From a checkpoint of a small image embedding model.
Training: 12200 steps, held-out accuracy 96%.
Rows from block 3 of a small image embedding model, named by matrix and row number. Rows with one number belong to one neuron. Each number is 128 + 32 x the weight over its row's rms, rounded and kept within 0 to 255. All counts start at 0.
After each neuron's rows are labels from the 100 images, of 14848, where the neuron reaches its highest value: "lies over" is the class under the peak; "strongest on" is what is common among them. Only what is clearly more common there than usual is listed. The data: rendered roads seen from a driver's seat, with toy cars, trees and houses. In brackets: how many of the 100.
# fc1: MLP up (model.blocks.3.mlp.fc1.weight, 512x128), inputs 0-127
# fc2: MLP down (model.blocks.3.mlp.fc2.weight, 128x512, transposed), outputs 0-127

fc1.172 [ 86 163 180  63 123 167  88 108 157 105 115 130 110 115 115 121 130 139 157 129 138 119 122 125 173 117 124 154  69 149 108  96 173 161 160 126  73 164 148 120  91 145 180 118  88 118 131 149 151 156 134 167 156  89 113  58 141 121 124 171 144  78 188 136 149  87 133 104 121  72 127 145 137 131 180 103 123 117 152 163 149 153 151 141 167  89 104 192 142  76 115 122 122 140 154 133  38 128 133  80 132 109  45  94 125 127 169 165 200 171 103  73 164 118  84  94 135 154 102 160 103 149  59 110 108 144 116 111]
fc2.172 [ 97 131  58 102 141  67  97  83 141  99 107 158 127 194 151 107 137 106 165 181 152  84 168  95 120 132 150 129 129 160 117 102  97 146 130 213 150 110 172 148 124 137 102 163 117 119 121 172 139 104 135 121 121  72 178  77 177  88  83 146 124  86 108  97 153 105  94 103 113 140 103 167 124 115  88  58 105 107  88 118 143 127  64  92 154 125 137 165 102 112  91 144 114 144 146 145  73 100  73 143  77  97 119 177 122 125  95 139 132 164 126 145 152 141 214 170 132 119 155 126 175 131 197 153 128 128 180 114]
lies over: verge (37)
strongest on: vehicles: zero (67)

fc1.140 [206 107 129 120 121 123  62 170 185 115 104 161  70 154 136 102 106  99 148 133 177 167 129 147  73  95 122 121 126 137 120 149 110 119 119 144 139 184 155  94 113 170 192 127 110 155 153 122  99 115  87 121 113 115 116 168 161 110 117 123 183 148 141 116 148 130 118 165 173 135 171 118 136 217 208 158 118  67 118 120 134 102 135 127 126 165 149 100 120 124 115 104 134 101 136  90 154 178 102 192 125  95 149  81 159  87 187 163 126 146  90  86 130 156 117  66 144  46 117 105 103 131 146 126 141  78  74  97]
fc2.140 [136 140 120 102 172 110 113 115 158 100 135 110 170 125 135 153  48 117 161 212 121 178 146 117 123 140  82 136 161  90 122 136 105 185 113 144  98 104 194 144 144  97 145 137  99 132 152 124  64 132 147 155  74 153 136 117 138 132 170 108 116 109 111  94 169 130  99 109 165  90 118 144  49 109 167  82 124 105  47 139 107  76 158 142 117  91 151  76 101  88 116 170 100 105 102 122 132 159 196 150 145 108 144 120 101  99 157 112  94 123 136 184 147 178 124  90 166 109 141 133 183  88 204 116  86 160 139 102]
lies over: road (70)
strongest on: crossing stripes (68)

fc1.218 [129 170 119 122 145  80 131  62 112 192 146 131 132 141 184  88 112 155 115 132 180 168  92 158 154  91 147 138 164 182  47 104 114 141 189 158  78 128 163  84 172 138 115 173 132  92 182 119 177 173 105 127  85 109 132 111 121 171 130  64 107 125 153 164 185 174 116 170 179 142 167 155 105 120 170 155  97  85 109 142 115 109 136  93 106 108 181 139 118 169 102 135  83  97 149 153 151  96 100  93 107 113 123 119 105 106 127 133 134 120  74 199 161 160 156 153 118 155 133 113 145 115 135  51 114 101 128 121]
fc2.218 [129 119 138 109  78 173 112 111 158 109 136 119 126 130 166 128 156 153  70 106 188 125 124 100 170 176 166  89  97 173 140 160 104 104  95  67  79 161  49 101 122 134 112 186 136 110 139 151 132 183  59 172 113 114  99  71 116 160 182 149 104 110 158 110 128 103 119 206 124 172 164 104 106  98 133  71 111 130 114 170  97  99 143 103  82 118  93 134 170 187 154 140 100  73 119 110 166 136 110 116 143 184 148 131 115 127  85  99 164  95 123 134 122 173 135  93 156 158 118 175 112  90 134 171 151 160  79 134]
lies over: verge (92)
strongest on: bends left (76); vehicles: zero (33)

fc1.249 [191 143  98 100 148 106 156 109 144 108 163 131 117 117 136 113 109  81  98 105 135 121 146  87  98  89 127  87 153 126  76 107  93 100 119 105 119 120 156  98 133  41 156 106  37 156 171 110 108 117 108  81 140  97 187  79 147 103 148 133 119 107 110 114 141 131 116 156 118  82 133 196 150 153  76 111 145 110 132 109 111 155 130 136 168 122 131 176 132 141 136 101 123 120  92 179 174 102 208 102 147  95 128 152 174 186 124 106  39  92 130 124 153  99 128 126 146  99 156 169  97 162 167  71 204  93 133 112]
fc2.249 [112 173 159 183 160 137  92 165  92 183 134 128 164 151 104 115 141 152 101  57 104 122 164 168 107 104 134  77  91 104 124  52 127  87 159 151  88 169 182 130 122  76 213 166 135 153 101 120 153 157 140 161 153  51 160 128 143 133 104 169 151 137 166  68  56 120 156 110  80 110 140 164 128 150 161 106 135 138 173 129 157 138  96 116 118 146 116  98 143 105 165 165 126 111  97 128 115 145 180  78 132 127 132 110  99 159 136 151  85  85 121  88 148  82 140  96 155  87 132 136 118 156  51  97 152 139 130 146]
lies over: sky (100)
strongest on: dusk (87)

fc1.282 [171 106 160 126 115 102 139  78 205 124 138 150 181  93 153 104 182 120 123 107 147 139 115 110  51 106 131  92  67 178  93 129 148 176 120 113 152 146 112 138 120  68 117 164  79 147 169 170 153  90 102 139 137 122 184 115 145  83 153  80 130  95  97 111 103 115 156 105 191  78  98 196 151 131 126 143 153  98 120 162 118 169  92 138  98 177 184 125  70  66  96 147 133 177 132 169 149 113 151 156 124 114 120 135 110 174 144 100  91 129 102 129  92  92 145 117 144  63 167  85 149  95 173 157 147 123 138 140]
fc2.282 [ 84  83 104 137 104 138 148 159  53 109 143 165 143 103 134 162 168 114 142 106  58  75  98 147 148 105 132 156 117  86 138 105 166 121 119 140 120  92 122  63 144 116 131  90  74 132  82 119 160 112  86 146 179 102 103 136  73 172  65 171 101 137 109 128 115 157 168 108 111 183 127 153  99 136 125 137 185 144 157 137 119 173 190 162  93 130 189 142 137 113 135 161 140 131 101 156 151 142 102 159 160 133 127  90 175 128 124  83  83 186 123  86 121 132 159 109 147 156 207 145 163 196 109 137  91 158  71 149]
lies over: truck (50)
strongest on: truck (91)

fc1.306 [103 111  83  92 154 127 101  79  89 194 115  98 138 143 173 139 129 121  97 117 101 148 114 130 150  24 181 109 175  94 106 107 117 155 117 130  79 154 133  79 150 103 111 161 146 145 107 163 195 159 143 116  96  96 134 123 142 175 153 132 124 141 145 126 164 156  65 121 192 138 135  93 167 169 163 136 156 125 159 116  69 106 127 137  99 106 162 162 150 179 157 144  82 140 168 107 181  74 119 120 138  93 171 119 149 162 153 117 166 137 105 104 199 155  95 140 148 119  98 193 112 146 160 108 175 114 186 163]
fc2.306 [ 44 102 117 149 117 123 126 164  81 135  65  91 142 180 130 152 118 133 129 118 103 130 131 133  91  80 139 170 119  69 195  90 110  84 151  67 159 158 138  88 183 151  64 163 106  84 103 155 153 150 103 139 158 155 128 142 144 127 117 129  74  85  87 179 141  93 113 148  94 127 107 126  99  87 104 165 137 184 172  69  96 131 123 106 139 119 110 108 178 134 153 160 135 177  65 127 132 125 122 108 175  95 177 134 137 179 144 132 134 101 193 160 157 111 128 168 133 105 147 183  98  95 132  96 141 159  77 144]
lies over: house (43)
strongest on: dusk (76); house (61)

fc1.457 [109 176 186 100 168  88  39  84 214 120 125 119 118 112 108 165 106 124 168 150 149 118 101  81 118 110 158 178 126 161 103 141 155 103 128 103 119 154  90 181 117 133 116 167 129 168 114 141 166  80 154 155 174 131 126  82 123 117 133 112 125 112 155 148 127 153 108 153 150 149 147 175 125 183 167 106 154  80 115 164  95 104 134 136 161  96  58 114 148  92 124  82 182 128  69  98 113 117 150 163 109 121 150  87 144 123 134  81 150 152  97 108  58 132 100 141 145 130  76 147 189 126  92 134 123 144 218 102]
fc2.457 [157 174 134 123 189  90  98  63 128 165 180  94 138 120 203  76 119 115  80 139 143  68  71 145 129 135 117 122 137 140 148 114  58 111 119 180 173 163 136 145 103  92 131 156 136  69 130  64 116 193 200  94 106 128 104 130 107 118 143 126 154 149 143 161  96 146 139 130 150 151 142 182 125 153 141  98 153 154 135 122 147 148 142 135 136  73 156  98 150  70 147 200 126  57 122 119 176 117  62  85 122 127 100 137 121 111  93 121 155 157  98 166 147 162 152 131 109  99 166  94 102 114  78 137 106 153 162 143]
lies over: car (25)
strongest on: vehicles: two (69)

fc1.339 [176 208 139 130 138 177 116 128 170 138  93  57  94 129  96  82 145 188 103 105 146 114 117 117  89 129 119 101 121 148 148 149 167 132 156 182 145 177 152 118 121 137 148  90  89  29 114 133  96  95 135 193 167 155  99  92 146 161  92 117 168  95 112 131 124 102 143 152 102 158 156 121  91  97 129 131 121 128 116 171  76 142 183  72  95  39 151 125 147 180 105 123 136 112 179 121  74  75  72 154 147 125  81 103 133 133  95 169 193 132 139 121 146 135 141 112 139 136 140 172  98 142 121 144 137 126 132 100]
fc2.339 [129 109  46  85 162 140 108 110 133 112 123 135 216 112 149 141 155 147 184 107 104 107 180 124 101 159 174 129 127 120 146 112 138 161 121 129 167 103 154 146  88 154 114  93 110  97  96 122 124 103 118  94 128 102 143 159 118 147  69 120 132  65 122 101  97 168 105 104 133 103  76 100  84 152 101 113 129  89 146 149 158 147 146 147 149 157  71 145  75 150  87  62 191 144 136 142  64 202 106 118 125 132 148 136  89 203  57 178  91 142 109 144 148 121 142 108 149 160 115 124 136 154 140 158 137 162 184 198]
lies over: verge (68)
strongest on: vehicles: zero (46)

fc1.202 [ 90 125 114 115 167 159 174 118  78 115 163  85 119 142 141 132 144 102 233 147 133 141 125 101 134 130  97 107 131 122  86 106 105 144 111 108 154 133 142  79 122 120 133 170 139 202  65 135 162 164  71  80 133 150 138 149 169 163 222 132 164 117  82 107 132 142 145 169 168 151 109 144 161 154 139  82 129  95 170 115 114  80 122 104  98 154 130 161 106  84  89 138  59 233 141 114 137 147 160 205 154 110 150 114 170 102 172 101 151 130 133 124 131  92 105 127  80 113 121  97 108  93 140 140 143 148 134 130]
fc2.202 [131  56 107 145 159 143 152 166  85 145 142 108 184 107  78 140 163 155 139 162 166 161 144  72  70 103 114 106 140  68 127 174 121 133 104 138 141 127  86 164  96 175 142 171 144 141 100 103 149 121  92 125 103 149 207  98 164  84 144 155  59 145 156  75 130 174  96 151 105 165  38  91  85 131 129  75  62 131 107 142 105 124 126 143 141 134  86 133 119 124 113 126 120 131 135 104 110 141 178 129 142 116 131  99  93 170 164 208 178 130 151 124  94 165 161 136 114  88 137 191 121 135 109 144 152 128  93  99]
lies over: car (27)
strongest on: vehicles: one (81)

fc1.295 [129  92 146 104 154 172 137  79 125 100 137 129 131 181 104 132 124 106 145 148 176  63  98 104 164  72  72 116 156 149 137  99  65 116  77 114 162 147 191 106  58 102 130 137 140 166 108 146 137 151 106 119 130 145 151 141 116 104 157 111 198  83 116 114 134 170 123 116 132  74 127 141 127 194 142  90 149  79 108 136  92 116 167  81  80 166 130 111 123  97 113 167  62 131  70 183 102 114 174 167 137 128 184 119 132 136  97 124 138  90  83 171 144  83 135 169  77 159 100 135 133 138 119 166  58 130 137 171]
fc2.295 [ 83 116 195 151 137 180 205 159 115 121 128 122 117  57 123 170 130 123 149 174 189  95 129 106 147 164 178 149 178 135 121 138 120 122 116 134 111 121 191 119  75 116 123 155 163  89  92  58 135 146 116 102 134 110 209 136 160 135  96 139 105 150 156  79 143 140  70 121 150 171 133 140 182  82 127 151  81 148 117 114  67  81 101 152 163  86 100 172  68 157 123 103 134 129  82 115  53 148 133 122 118 132 159 129  89 159 124 137 114  78 101 114 131 112 151 107  85 123  93 109 189 153 100 129 144 162 139 142]
lies over: truck (37)
strongest on: vehicles: one (88); bends left (73)

fc1.32 [133 132 115 110  98 169 101 132  55 161 115 155 105 140  85  91 134 110 106 132 122 145 154 114 137 127 135 123 146 147 165  85 147  84 144 168 141 105 127 122 184 161 169 154 100 134  97 118  90 161 161 102 161 173  99 171 129 110 110 174 110 177 191 162 191  93  92 107 159 116 172  79 156 170 152 147 118  97 115 153 138 161 139 170  59 113 117 129 185 147 148  50 132  98 157 114  91 164 145 104  79 120 102 149 142 103  69 189 177 207 113 114 140 156 112  56 112 161 159 116 118 146  99 130 140 128  78  99]
fc2.32 [123 111 137 201  74 135 168 132 118 122  97 140 100  89 143 113 159 120 161 167 111 149 128 116 193 135 127 143 101 149 165 132  73 193  43 140  73 125 125 123 172 149 162 104 140 129  82 103 116 147  69 105 141 158 186 153 134  85 110 119 106 172  72 168 166 119 164  98  82 116 116 102 109 159 164 106 108  63 149 135 160  78 118 107 100 118 152 120 173 120 174 188 136 146 161 126  95 146 146 184 151 115 169  89 150 122 163  91 108 137 151 133 135  86 105  99 164  94 104 124 165 160  92 182 105 178  84 101]
lies over: road (100)
strongest on: line: no line (52)

fc1.71 [119 103 218  67 179 100  69 131 161 137 169 135 118 144 138 160 103 114 138 196 130 167 105 120 168 180 166 158 113 195 111 166 109 104  85 155 169  98 142  98  87  83 138 102 141 151 163 125  83  97 142 152 155 158 122 101  57 101 110 111  77 136 137 147 156 119 190 163 102  98 169 152 129  72 174 101 118 103 124 128  60  86 140 141 175 122 126 100 141 104 119 116 156 146  99 115 141 146 122 101 113 117 124  87 161  91 132 106 135 143 100 177 100 112 104 120  95 161  86 130 140 124  61 124 135 128 214 122]
fc2.71 [137 127 104 131 174 118 133  93 160 136 172 108 103 197 108 123  76 145 141 123 167 109 114 146 153 143 121  97 178 168 154 160 161 160  88 206  73 147 136 172 109 139 144  96 105 123  92  90 125  88 205 178 117  68 147 167  89 172 117 103 135 131 121 111  83 125 132 124 126 178  94  96  84 170 165 135  93 104 142 135  96  67 121 103 137 135 157  25  87 165 141 124 132 141 152  91 163 102 139 166 162  81 119  85 153 109 148 135 136 139 125 163 166 114 172 142 126 126 142 100  93 126 138  64 116  80 181 100]
lies over: car (56)
strongest on: car (88)

fc1.128 [109  88 212  88 114 101 145 127 127 160 144 149 111 129  87 112  37 109 101  96 123 133 129 158 145 129 143 108 179  86  95 167 181 124 147 109  99 119 196 125 144 134 129 108 131 174 176 102 144  97 182 108 102 139 128  96 119 151 142  93 118 138 121 154 102 118 130 132 147 124 127 102 121 148 151 132 119  81  83 141  65 137 167 145 183 137  79 141  67 149 137 154 117 155 148 155 112  98 139 211 143 170 181 172 153  72 154  61  70 142 155 104 189 188 109 139 140 134 151 169 111 126  61 126  88 101 118 126]
fc2.128 [116 166 114 176 142  33 134 118 154 171 205 144 169 145 170 112 123 108 141 149  92 126 138 136 132 205 133 148 179 121 143 110  70 108 104  86 131 167 104 112 132 138 101 174 123  97 129 143 100 119 163 120  98 126 155 124  98 165 103 189 127 174 108 131  81  29  95 103 107  99 146 122 111 117 106 100 148 118 217 152 139 168 150 126 118 164 170 137 149 122 144 102 140  68 161 151 115 104 129 109 160 138 166 153  68 108 131  67 126 159 155 121 133 159 125 133 101 150  60  69  75 118 112 139 111 106 101 137]
lies over: car (60); truck (29)
strongest on: vehicles: two (71)

fc1.23 [177 140 130 101 107 179 150 163 130  95 141 127  92  67  76 104 152  92 120 104 119 114 149 136 121 154  90  97 166 145 179 103 161 113  82 108 155 171 117 131 121 135 124 134 112 134 112 179  90 134  65  56 153 120 101 160 128 172 195 121 158 176 106  88 123 108 138 132  82  97 106 105 131 150 132 142 147 174 104 199 140 116 112 124  62 156  99 117  76 127 106  95 108 147 143 112 115 125 147 194  63 151 223 149 163 153 127 118 113  96 147  60 131  93 154 161 150 104 183 161  90 122 132 120 134 101  69 153]
fc2.23 [102 130  72 129 140 133 132 152 144 151 147 183 121  74 192 134 102  99  82 152 154  68 125 160 163 123 127 129 133 136 148 154 100 192 103  98 120  73 109 163  76 127 109 132 123 107 159 122 124  71 138 134 122 146  80 185  96 142 193 158 111 102 108  72 108 146 121 103 122 167 137 188 182 179 163  58 137  40 116 149 170 113 124 150 141 147  69  87 123 153  98 131 132 178 133 142 124 127  96 151 164  99 158  94 116 188 176 126  92 135 118 102  79 142  90 143 162 128 167 163  93 150 123 155  76 126 108 158]
lies over: road (81)
strongest on: snowy verge (63)

fc1.437 [159 163 141 170 151 155 119 144 106  88 164  97 184 105 121 117 117 134  51 103 108 152  99 106  74 108 116 100 173 123 151  63 107 121 109 128 115 127 160 139 127  28 176 136 108 131 106 117  95  58 134 118 125 130 171 126 125 104 100 170 139  38  93  78 144 175 101 149  97  63 127 155 140 119 114  89 144 185 109 101  59 171 111 121 122 103 114 144 150 106 137 107 142 102 116 154 167 129 170 177 133  66 131 136 121 165 128  92  88 102 151 116 120 143 137 153 110  70 185  88  87 117 141 130 139  93 183 135]
fc2.437 [104 122  89 169 215 138 106 102  88 148 143 134 136 181 149 130  88 141 144  29 171 142 166 195 111  89 164 110 140  92 147 121 181 106 143  94  97 135 206 136 134  99 174 113 126 151 139 135 167 110 140 162 168  75 124 149 136 103 102 166 133 202 155  94 105 123 176 135 127 135 174 135 109 112 133  91  72 146 182 112 129 105  80 117 115 144 112  93 128 144 160 103 132 124  99 116 123 110 186  86 143 118 107 137  73 142  99 169 106  51 127  87 127 130 159 105 169 133 181 121 128 137 101 109  66 109 144 133]
lies over: sky (95)
strongest on: dusk (68)

fc1.163 [144 128 135 151 173 131  94  92 110 185 114  89 101 111 120 158  98 111 144 197 194  66 142 128 149 104 124 134 165 122 108  82 110 120  82 150 141 145 143 130 124 117 116 143 101 132  68 144 110  95 115 143  86  67 176 120  61 133 152 154 120 139 135 117 134 129  78  68  89 204 121 142 136  89 127  98 160 138 154 192 136 137 140 116 118 142 162 154 100 119 145 168  75 149  96 123 139  82 117 127 105 172 139 170 153 137 140 101 132  17 131 122 121 146 143 188 141 185 126 159 155 219  97  85 132 149 157 130]
fc2.163 [131 134  85 150 154 146 104  99 154 115 151 172 131 119 161 107 119  89 127 117  97 147  70 124 125 190 128 135 146 111 113 119  71 112 138  83 146  83 180 121  71 137 211   1 144 193 111 120 128 143 157 112 161 153 138 140 127  87 125 122  77 172 145  88 136 154 143 149 154  44 115 141 103 155 143 110 104 123 119 158 155 109 118 159 128 131 126  98 123  88 172 154  96 118  64 169 169 119 174 157 131 167 121 125 187 160 131 127 116 128 143 128 125 169 119 179 170  52  96 106  95 132 140 102 114 145  99 170]
lies over: truck (32)
strongest on: dusk (65)

fc1.113 [ 94 109  95 156 140 123 137 104 157 129  90 120 131 108 145 156 127  94  52  86 100 118 142 101 118 216 148  88 199 185 105 102  75 153 122 146  92  98 101 161 151  88  89 110  65 143 182 132 181 139 139 136 118  83 145  79 133 133 115 109 153  35 125 150 147 112  91 165 126  60 154 121 147 127 144  93 149 136 156 135 115 180 112 170 202 138 129 160 103 182 137 129 139 105 119 110 156  93 144  95 137 117 100 123 150 125 106 149 122  96 104 116 151 122  87 195 135 104 140 120  58 168 150  83 182 119 142  97]
fc2.113 [ 76 153 120 137 191 141  84 182 100 170 107 141 134 168  95 142  81 153 104  59 142 156 124  88 125 114 109 114 144  98 156  75 145  96 123 179 151 151 135 137 148  85 214 134 154 165 122 142 156 151 165 148 135 125 147 148 122 123  65 169  73 115 120 100  72 101 123 129  91 128 135 145 115 110  72  70 138 187 145 122 115 110  90  92 140 120  84 131 121 155 168 205 134 137  81 147 118 166 180 133  94 107 133  93  94 174 136 190 129  65 139 104 134  91 168 120 136  94 125 126  71 161  89 146 133 164 118 169]
lies over: sky (98)
strongest on: dusk (80)

fc1.337 [112 121 127 128 157 104 131  80 104 132  96  93 125 114 129 101 168 171 124 151 116 145 165  83 163  61 124 122 157 109  87  72 159  64 179 100  67 179 148 107 127 130 116 171 103 164 140 131 152 193 126 144 140 142 164  68 114 127 113 165 128 125 173 110 155 189 107 146 137  98  71 120 104 176 163 100 162 105  84 154 142 145 144 136  76  69 116 128 125 174 179 121 133 117  63 133 155 104  29 136 140 101 136 140 150 142 126 160 148 106 131  88 190 164 120 121 157 134 115 145 118 182 123  63 166  81 114 108]
fc2.337 [ 82 138  57 134 149 123  90 146  83 154 116 160 155 151  99 136 127 159  87  38 133 139 112 126  68  65 150 120  80 182 213 109 102 102 150 102 127 180 110 150 166 151 154 154 161 174 149 145 207 159 139 157 124 127 121 138 131 156  92 116  94 108 137 114  92 150 111 131  94 113 181 126 110 140 125 102 114  56 111 111  98 102  95 126 150 125  67 144 142 130 116 141 158 146 118 116 125 109 145 104 160  83 140 143  94 172 195 132 121  64 174 190 125  77 150 124 170 107 121 187  90 127 123  89 158 127 144 136]
lies over: pine (46)
strongest on: pine (63); bends left (62)

fc1.431 [121  95  97 139 149 118 109 122  72 139 147 166 108 120 189  85  64 156  42 118 123 174 169 111 156 171 135  91  87  52 106 137 169  69 124 133 133 114 137 100  98 158 147  83 110  82 152 111 114 181 100 132 162 174 105 135 157 166 128 114 153 130  91 149 139 140 143 131 162 164 153 173  63 147 152 145 174 104 111 144  98 161 163 171 125 148 159 127 121 173 110  58 159 177 156  95 124 142 113  90  83 155  97 142 114  78 162 183 104 128 100 163 154  93  94  75  75 144 154 163 108 132 142 119 165 128 124 109]
fc2.431 [150 117  70  72 100 115 159 127 163 127 153 121 116 135 151 192  96  36 104  51 141 179 171 167 120  98 128 136 110 144 114 147 126 149 152 113 132 106 126 157  78 128 195 128 154 131 154 169  99  50 135 111 107 133 125 129 138 109 149 110 130 199  83 155 127  87 150 133 196  87 154 122  60  81 106 156 157  96 169 149 138 140 145 114 181 145 176 116 115 161 105 133 101 144 116 177 105 177  56 117 177 131 101 140  74 127 123  84 142 181 129 136 150 156 118  69 131 118 118  72 135 122 142 108 128 114 138 144]
lies over: verge (50)
strongest on: crossing stripes (59)

fc1.39 [ 90  98 190 162 127 181  80 161 103 121 143 110 102  75 157 158 145 153 138 141 141 143  44 139 137 109 104 156  83  81 114 139  72 167  83 120 149 137 139 149 157 146  68 171 200 109  95 125  89  70  80 123  78 132 135 141 125 165 153 154 135 171  84 164  97 115  61  95  78 147 198  80 103 129 135  93 134 152 160 122  87 125 129 145 133 189 146 129 105  96 157 159  92 152 145  89 150 110 142 171 121 152 130 146 150 167 110 138 147 140 137 152 101  72  83 106 106  83 169  73 104 139 140 117 127 159 126 149]
fc2.39 [135 123 137 109 153 112 150 178 152 107  81 134  58 157 107 148  87  67 105 176 147 159  84 143 185 124 137 125 136 131 132 132 126  99 149  88 131 150 103 118 149 137  67  76 157 120 151  67 100 190  56 114 137 100 158 133 143  90 110 108 124 104 116 181  88 101 125 183 153 180 119 119 116  38 104 213 151 179 154  92 151 136 158 130 113 106 158  89 195  98 147  77  87 146 130 141 124  94 139  95 166 120 148 115 122 104 131 147 128 152 171 147 165 159 119 188  97 158 101 160 106  80 108 124 133 150 154 135]
lies over: verge (68)
strongest on: vehicles: zero (54)

fc1.471 [153  95  87 129  97 109  71 116 145  89 117 101 137  76 108 124 124 162  94 197 106 118 160 170 182  80 201 127 129 149 165 156 157 110  80 119 106 134 144  80 155  71 122 142  56  78 156 213 113  74 159 121 192 104 128 147 115 106  87 108 124 140 114 113 163 122 107 128 173  96 140 157 110 107 168 125 137 134 115 123 133 155 151 151 171 145 119  77 130 128 150 101 188 140 107  94 174 183 148  96 123 108 133 122 128 157  88 139  89 164 127 113 178 148 131 130 116  61 156 173 163 172 168 159 118  98 182 117]
fc2.471 [132 131  72  93 157 115 149 139 115 209 139  94 125 138 134 132 160 108 170 100 203 121 161 196 156 138 172 124 133 143 153 119  61 123 166 174 164 171 121 156 119 112  88 172 149  76 117 161 174 108 152 175 165  69 116 122 155 149 120 105 143  53 153 137  73 162  65 128 101 124 154 106 119  89 192 110 172  71 143 100 111 118 130 128 133 130  93 104  91 157  83 118 103 117 111 129 114 111 108 139 153 140 158 117  92 173 141 129 130 120  93  87 139  95 145 121  65 104  78  81  89 172 144 110 109 185 157 150]
lies over: house (33)
strongest on: vehicles: zero (44)

fc1.255 [161  72 106 124 105 177 161 143  62 131  87  70 126 108 118  42 112 168 133 127 131 137 139 105 166 139 130 141 126  79 115  84 156 122  98 155 133 168 135 110 168  84 110  95 132 121 109  93 116 127 147 107 128 136 117 137 135  68 100 155 125  84 175  44 116 110 112 107 149 184 164 144  88  84 166 162 145 127 117 157 122 169 122  86  73 136 108 144 185  62 184 148 136 139 152 172 109 160  90  92 124 107 180 148 187 125 123  94 156 145 132 152 152 178  93 147 154 118 170 128 101 125 111 138 164 131  44 170]
fc2.255 [102 148 145 130  79 173 169 110 131 126 106 142 106 147 147  75 128 111  74 132 113 173 144 138 121  84 123  96 150  95 135 119 140 146 100 191 146 128 138 133 174 177 159 179 106 146  87 133 130 133 119 122 155 125 109 100 138 120  95 120 115 123 118 157 128 103 156  67 130 100 118 135 166 138 121 126 128 123  97  79 137 125  73 111 107 163  95  76  51 186 205 119 107 153 137 181 157 141 102 111 138 126 165  99 131 129 155 155 175 121 127  82  97 163 152 233 121  39 144 141 200 102 136 156 155 124  87  48]
lies over: road (81)
strongest on: bends left (66)

fc1.3 [155 145 116 127 155 102  96  65 196 142  87 127 118 129 144 135 128 142 155 180 128 144 163  82 110 103 107 163 115 165  53  86 104 105 243 157  82 118 113 164 115  89 127 168  98 123 158 133  99 128 130 107 153 120 129  63 112 155 120 160 121 146 130 178 127 142 205 167 189 122 130 152 106 163 134 125 109 102  96 140 133 127  91 124  73  69 114  98 232 156 138 110 126 146  97 107 134 142 124  75 117 137 145  97 131 141  92 143 135 122 115 142 123 212 132 154 125 133 100 111 143 131 156  90 151 132 191  87]
fc2.3 [ 78 157  63 119  99 118  90 158  77 145 112 119 185  77 155 109 144  96 200 146 104 118 137 190 113 118 116 135  71 115 131 100  73  76 180 104 109  60 148 134 143 120 142 146 163  64 195 168 136 153 129 211  73 199  80 156 127 101 131 120 118 124 139  97 149 132 107 135 116 150 110 148 118  97 161 119 132 164 160 139 149 119 169  89 125 163 156 185 149 152 160 156  88 107 126 111  99 111 125 116 182 142 100 150 162 162  88 130 167  45 112 147 126 167 141 122 121 151 117 124 123 133 147 101  89 152  98 118]
lies over: verge (68)
strongest on: snowy verge (61)